Weights of a small CTC audio transcriber: 12.5M parameters.
Rows from block 3 of a small CTC audio transcriber, named by matrix and row number. Rows with one number belong to one channel. Each number is 128 + 32 x the weight over its row's rms, rounded and kept within 0 to 255. All counts start at 0. Numbers have three digits each.
After each channel's rows are labels from the 100 clips, of 14976, where the channel reaches its highest value: "lies over" is the class under the peak. Only what is clearly more common there than usual is listed. The data: short made-up English sentences, spoken by a formant synthesiser in many voices. In brackets: how many of the 100.
# convs0: first width-7 conv (model.blocks.3.convs.0.weight, 288x192x7, each kernel summed), inputs 0-95
# convs1: second width-7 conv (model.blocks.3.convs.1.weight, 288x288x7, transposed, each kernel summed), outputs 0-143

convs0.243:128144118137148102124124146138069091132138125063122126161095096148100115037120103174141057129139130127120094157136154052153137080128172100077141143118075121083122109104116124065128103127073157087158101145102107147191158116128154138112151146142084064147083101114058049138125085110112048102
convs1.243:150125148198120132112154094067113132119172150116134109106118053132105139130183093172133116145140161125122160084134089073112157140148090087161067094122106117073157145088179108155126142088112101064078124124172104192150154155199164113159158105151112120134095172107120069060122058168115051154142117129100137101134108112114112126117154116116089123141132131074145127164113149161113061160117129147156103114122137109151092124133103137108100
lies over: /j/ (99)

convs0.165:134126144130132206064170097109083154128085107089099137150100177105129072120070074099135086141111099118094175094117158128076124102085129148136068099144091151100199100068153098183101108166118080198107088103121074104117113138120078105113068119090092112079093172120141136124130046092123162111
convs1.165:135189070098078066082127102128156203115130186138150152135175138109165104162054093130137121164147083133138118150128099124140142160166157130121155131175223128047138186159095134178126075145204089118168099143135070120172120115144163131118096169076161103136149195105158125120131151149172109116141163087086141127151159116154132143100062083146084110142134130100084148107135117096070151144139113132090150123167154087102122133024089108141107
lies over: /z/ (91)

convs0.38:109146108117126134100095085087130112105093094166133130118132150153117096128158152130140144081079097101090118083106125142133124191086112109153147167095097123160118118103121090143101087120086126144073106147092126112152160104096171155147106099076070130142111157121138112154137143131092147067
convs1.38:143119114138097072081121124114131161140176119104179114136097139090072131158137107117137090138033072138094187072122048114157112089129157085131169094125105118091149114086094113215131094054157152149184111143138112141096184140116100102119075150106153075159147130152163098126122115122164164139094145128098143098125093163092136158150132079106129130144102102116081109137098110135077126094102147105096115100147140058136154122074160117125132
lies over: /z/ (48); /s/ (42)

convs0.81:130136135148070131052133098114133123138086017105126125114128137067134149114120124075103164159099098095138103105127147140149168159075094081139117136115099129105166149134134149164083080092069152096101079123129126147108134121049110114108079134149098077121133146116126099184146110123061106156
convs1.81:108105132113157151057126109128131193189148117106159179200148143085145129184116155107155180158163124172097161171142102083128114134161103136065151094141124131129078095137130126169117159128141163205124114138112184232119134095129159132130115168174098070179167166078093145144148084107100107133076149203129176150158097146157119184135144131169103088090139118102179157103080134142076146097117135135161132164094124139132142201116097123167103
lies over: /aʊ/ (57); /ɝ/ (39)

convs0.122:150141087109115119103147131135107120108107121102186114180122104135184103152118153091132153122090090092102130080145135097110190162093081112103105090066138108103174098092119113144116136078127096146074130101073123099131167085123123116122148144132128128121173162103138088149090138094113135091
convs1.122:127115079136100087106080085131144084108129175167163103118091168121128074137120120081147135126091133190085163153130105118092112137079115116107069086064172150159100126116112102103088130120149090188048096149110164159073095106117089114091131132144102092105097112130057155107162110123089116078166122146114165156117141113085133139111096146133159176095106083060151130108153136112105077162125017091070093104179152093151129164078044113163117
lies over: /aʊ/ (61)

convs0.206:143142181149159120113124108134082146161119170058143173178068132079170065085134102142123025121068120141103127097138213092076112109136141149150061135117092137093158118117136050163109111152094085189114101113115157085205114099137078115141113125090168134090105127148123084153126076081095106153
convs1.206:148131108153106085128100079132107094117145170197101156122137149111156128150128078087113124152130097141062161124097082168100191100126099141164130130165112145108113075099134137198138072113121146113089134115123121120117108094116094072165164105081113064120157181134150189112088119131155066141153129110095135154126136051150111131083097141146113128119141132126096101166131136122111098138100074122119098125139149142111053119161066112166109
lies over: /z/ (78)

convs0.53:083111091119153103144131102053097158131100063132107129131158155089134114105119110123126179098111098098155163064125155104150116145162117070150129142130118183117132145136137157163191100085144155123106115075121127129110127191111162113111151130136157170165159163149104155133120080085099170146
convs1.53:140129122090152156119117096133138120137146123114114098180078107108162128105116058146117136093081077103109063079106134124105125106085152060104066141081062173101140120103141137112082087066096155158091144144124119080097189131132103097136146077107139072103147066072122120154144082110136086084166118082186104094103110122119097066139116119110077096126128098071121116097089110131079087107188096115088105093101148152079064079107147139175081
lies over: /t/ (25)

convs0.171:119110159108173061090105137120159114110081146153105149070130156086117105141161151104100178131163092144133104140083194157147122174141080102096093165121124169150103120085134133147143095132082094131153194149143094149111124114170164143195117118066112109092089143078100098101154159108075098097
convs1.171:115110094131136069132087159154070143163190057157170139128114172139110112118199139096141165080121110204096105127086128115133086075085101192126121128162098114108138101139111194214106117159087136044101095128113134150098151128144107130159103150139158152129128066178135089097137099150133112056139133114142123110152085092117129157105137104149101131076158098120088133126135145104118145094077105136123129160141126105099093066205109115135159
lies over: /ɪ/ (73)

convs0.25:128182132115115144094082137177140100092125139120138130128073045130094103154109146115138113153081105134058132097165118100154098146122099111109154088142110119081117117109143153156114121093048087105069156123124100108152111167110099108144072129151111140108179153063116006119081049110104126130
convs1.25:164166122134116046163071140165128151118030157128218183135145222154137160139094114117076120126153100144135158169114139157111111153108145132131127116155145112101128141130154135130120115150118093109156110131134071159140161103181140142118176172170185065155151131125134101156071088117181123131144137056093115094096190089150198180139071100152150070128152172126118098117185095097128161151111099127124188183113118100074170140148134099117185
lies over: /j/ (47)

convs0.22:107138096148115092094066146143120112138040111050136136166124145107087115136095161101113153129089129114128113143095133115099081177096109088126128128124151053066150066180121177144106101184070164076105090122125122070135151107139148084080125162148116143119079112142123134146110121103088091121
convs1.22:132091127209144156082125102174137133161092126151185188136112181087108141135154155110116145115111139142122133189128109080112127206188097159042160158108153123137116114121167116093179112128190138161080131131106182156091037153088168137036068174126072132173155120172119124116113138124171140044075147142079132148154118164130148171115137154115118152107114155154150184117085133142106094133105112113122136142141169095193143154138081157147127
lies over: /aʊ/ (71)

convs0.82:085205106099155109111104136149093100125153152152150139125090077111147093116167136103160103103105092138144117108161101072113135140144115111163179073071104034118091104115135133070119130090075183067117048099180130085148131130133110148127116123113106089079142060121110099108168100132098152121
convs1.82:171094165168131064122123149158078163090170125056092140103084088121105166048104123086088114119159137093163176113136163092128108124120101108049168163115135125116103157127155140157080178086127124058165076080148110154148142160083161119086111027082149133148133115107166115135130117187071122112106132100129111044106104148088122137116161118056160129159111129072105134115129111120140102120096151144101111111105116079094135078149129129095070
lies over: /ɪ/ (63)

convs0.264:094116117119126136115124214080103121110074161121117113167128152151095132127146115202140096120098139152128102135150139113125096084121119100122095103085155074133138100145150084109159133150102129105150095173108096095133160136154162143159075098160121166038112082119126148127147089111159066085
convs1.264:116119132101121128122142070121125093148171136146066107123046101093129139118138139118128138100105108182191091093119090116100144111134118075127129125140106171132143122152105053177082106131166126211130062145108148078128158159155127147166108106063167094129046137130127129101142123080111070115158130130143165087170105071083104115153124125122143168123112120140089106152086119101079116159124145142164110081132103112101080134119139080128135
lies over: /ɪ/ (60)

convs0.194:109137151128145185070142144154127083138122078126113083091144070094140138133136118169095171108101144091143146169076113155103108131114125102051222113058117113125121144107137108190160102132090106111129133117108090087144178153105121089127090094077116137089129149172124132129120116164131120154
convs1.194:157171112117135115126126082112091137144139087150090166111112156117104091131144109126040131134166050174179131143166099088144175170160088120137170167070109083114094078132116093089116146107138127139111100061102142082139089126088139110087129164129174044129097100129122146121161072111136084145102125097179140121073089084136107097088168052073160105124125138120151132153091095083079126141095105147101160098107144135057100149140171106105109
lies over: /ɪ/ (36); /ə/ (28)

convs0.253:065092135131083103152085144129176085091104108165168112143110089104142166126142114093144139082083003090139128109143102072115141143128101124086121086072118068161130127104122123121118166098112139110128124143137123147086135098146141115150152124110113104103159109150102135079137141126142108113
convs1.253:143115111124174097135055129096137127091156118143170124121089170127089156094124080083149098114109085123129129145107123105150090104154112133115102144097184123171116141120106111143061131130114139116116123132134144085088065000130163132130124126111116109074065089076092157106134091160069139093132116103092054139078126136120105127073142055116159141116092095141098133153127066128110112078093139137080116132139081116117146113156115137134108
lies over: /ɪ/ (28)

convs0.167:135154111099094134110130091063079140099104105136142149087138131074134110147124183116134172086087087139165065179127163187160135069152174119164189096199120131092072166112155168157069135068129106105079122109125094156126135092096146081067088126126152165116079136127128111079166092092114122118
convs1.167:122121078108141095162101118153146114185128158141135110106099119088185198151129149153159126111123098070130131178114127157159108203107134147073095045114104097100091160142164200084130116103101138117129059136173163160123124108165139083121155043131166085130185144104098131120128096143132141086173151138136108133191085081134163160076139184166080160111173147094161186106080054098160168098205094123119121115115170127120084067179112118143062
lies over: /aʊ/ (88)

convs0.83:157121134119139132103158132138057071115111145155095119129122091118132104108148124175158109108067121176158159105064116114180103165097115114061072154058111197139138112124069126150112126126110081105160108117084120108154173136122185098164128127131118126125150143073083089111089099133093110114
convs1.83:134116119099153132093137102084142092118137118127099130141167089132145080156128130096106105115145120160061116074133089151079166089160115129148160111128089137093140131112077137182090137096187112133120049130068083153110212121129074156086094122116171136153114116107162150104173108100126124107108133145130164113133105078091098179119144070140104127122101107088112121108095120185094113115079103164077141161151128090083117182086167129069145
lies over: /ɪ/ (96)

convs0.186:094207149122142107094102108124155159107162128123170123112110167157152180151119091124108152101090098116083118144130156137144053148107094140090105158044109152132085095119121148168124144088133130047100170138145087129114151103154105071107129103089089141127138112117142144130113154099142153095
convs1.186:111075139129129140081125064071149116139135100102106142149048164147098096112136096085128172118090100146100113147138068085090137101118123122163139157155086057124133112084128142092104111120164106151117146150077117056117130169106115113042081142127159145055130128104085134108155119104123123118106094146108113098109121207105120074106128137104079137134106099115110090156122136126109052150140098112060102113139148085122114098143151120112111
lies over: /z/ (62); /ɔ/ (25)

convs0.192:114136137129107140125131102086142089162146080057103054049153121092134109111127121132130135097107142131134181119080075108129088101119113085118129140000098137101153144101135083129154073115128162083156119118092071102114127162123123093103123140082156089146102171096121113126121106099080143134
convs1.192:131129164140093150112152105104096095108085080120109131115113130089133095131068126144122085139148051121145102159127149125112152156142121053084096155058090091132119113124105106082088145151143144178141079083107153077121072122112134088139079125136090064116079142118109091143171089074150064096077114134171088101103098147078112079154156101124126102123140137151119113159086107135098134103166072103182164153122141180137093169061134098146138
lies over: /t/ (72)

convs0.137:109131146108087131130135114123106066130151125154156114038109103130087069024077104129147174095062119156111138171127166162085126087101085130144117080138095141143116138135139094172112111107140106175136121141141090129125064149147149145128149090080148132114160114125014137092138163098112139137
convs1.137:177123103134139126118127084078130077125114152158153179070063093111154151129110098125145104115142102121150108161098120140160104144148044123099143119125136138130133112098137162159038117150123131137070029090108112090097116059080178088148092083148112106096063083057115114108105075137103150081075108111094082125108105122082096127093093124114109117137081070108126129133058079125076091120146137150115102130110122100078092168104153111173110
lies over: /ɪ/ (51); /eɪ/ (37)

convs0.118:119098084116057148111107099126193167134136066070130119134166144115128177153113129126085141099123086131163060107137108134098087131063108150111075110156129068077126053099136107153060135131097121111088133113123140102122128072094137050109135125107170127116122101165113147180137123077096096054
convs1.118:110075113039134127120122149129143093165110122109135078115100130094131131129150130106136104125089175090163123156114148206112097164117171164067121140098181156159058136170024130117129110165133152142115143120129189112157039132106016148065150078113050124158117077181048157174132126127120121105072112118102123173164101176171096122071116158095077100090136164174158100116076116178129155128175108116103125142075090116182094133189124134090128
lies over: /aʊ/ (46); /oʊ/ (38)

convs0.128:158181155137141119113173133179110147153189066091119142122110169137139161128076097141142117146118127088076168123085159099123159112099111152114081123102110125107188083135124105210119107123142107156039164137082054151170171127080036131127047138138140100090146108105101091120118138136148132127
convs1.128:132139105122089047065139110106117118096145162146153061161114130110118088125084066082125093128115042137038127123136137102095161096094156162101145138171181125096070124141111119140139151139084125128127104130126117111109153160130127113076122115121140135106162160154062174091120123117194113108183148112110200153046120153144100114091159061108104079093133123125190117135166128078039117134115111110128110115157125125115107132082086125094167
lies over: /z/ (62)

convs0.244:116069071086118070118092157180128142163166194151043117139163072145176142142153075136139132093097079080109183120119139115121087115141133054082150084112116138108148125154192121068137109090088120115164155108097141128122099097114080137083119081108140055156101106147121110137143101139127077129
convs1.244:133082113180188102148078147112132126117129144136069065103165145103114124128140142149088104100082107118077178077113133164129061147132078117106118140133119169104144123120139061108117111135138115179119100171162136183125122160137161081156118099095069093165109176124042130135133102154152143121121134094136092074214101126121122135094134140101072102159120129098163115129133107132111145205093104094147143133108141123125125139163111166087129
lies over: /j/ (94)

convs0.228:113135064097197129162131154137135092134139111093105108139097103133115162078118074177172132112129115130116062123117161101157124072068128146093153083056130076057169115147160066100158087140127136111091184158077121155079133111148090157124135114146059128103140100110087132138137123100129088099
convs1.228:128153144096188127117058138152132062092112145135162108134171165092146113170173121119104107119140107131105094147123112107131117116143093214146168107131125171131155123104066146154154108176123133150119160108107181093155115109153121181085138115128134186091154147146128101097094122105190071151179144122105156133126132124142150138172110115169154118080136156125135155195169195123174117131091165159127124125137155120195114125127084134114181
lies over: /z/ (33)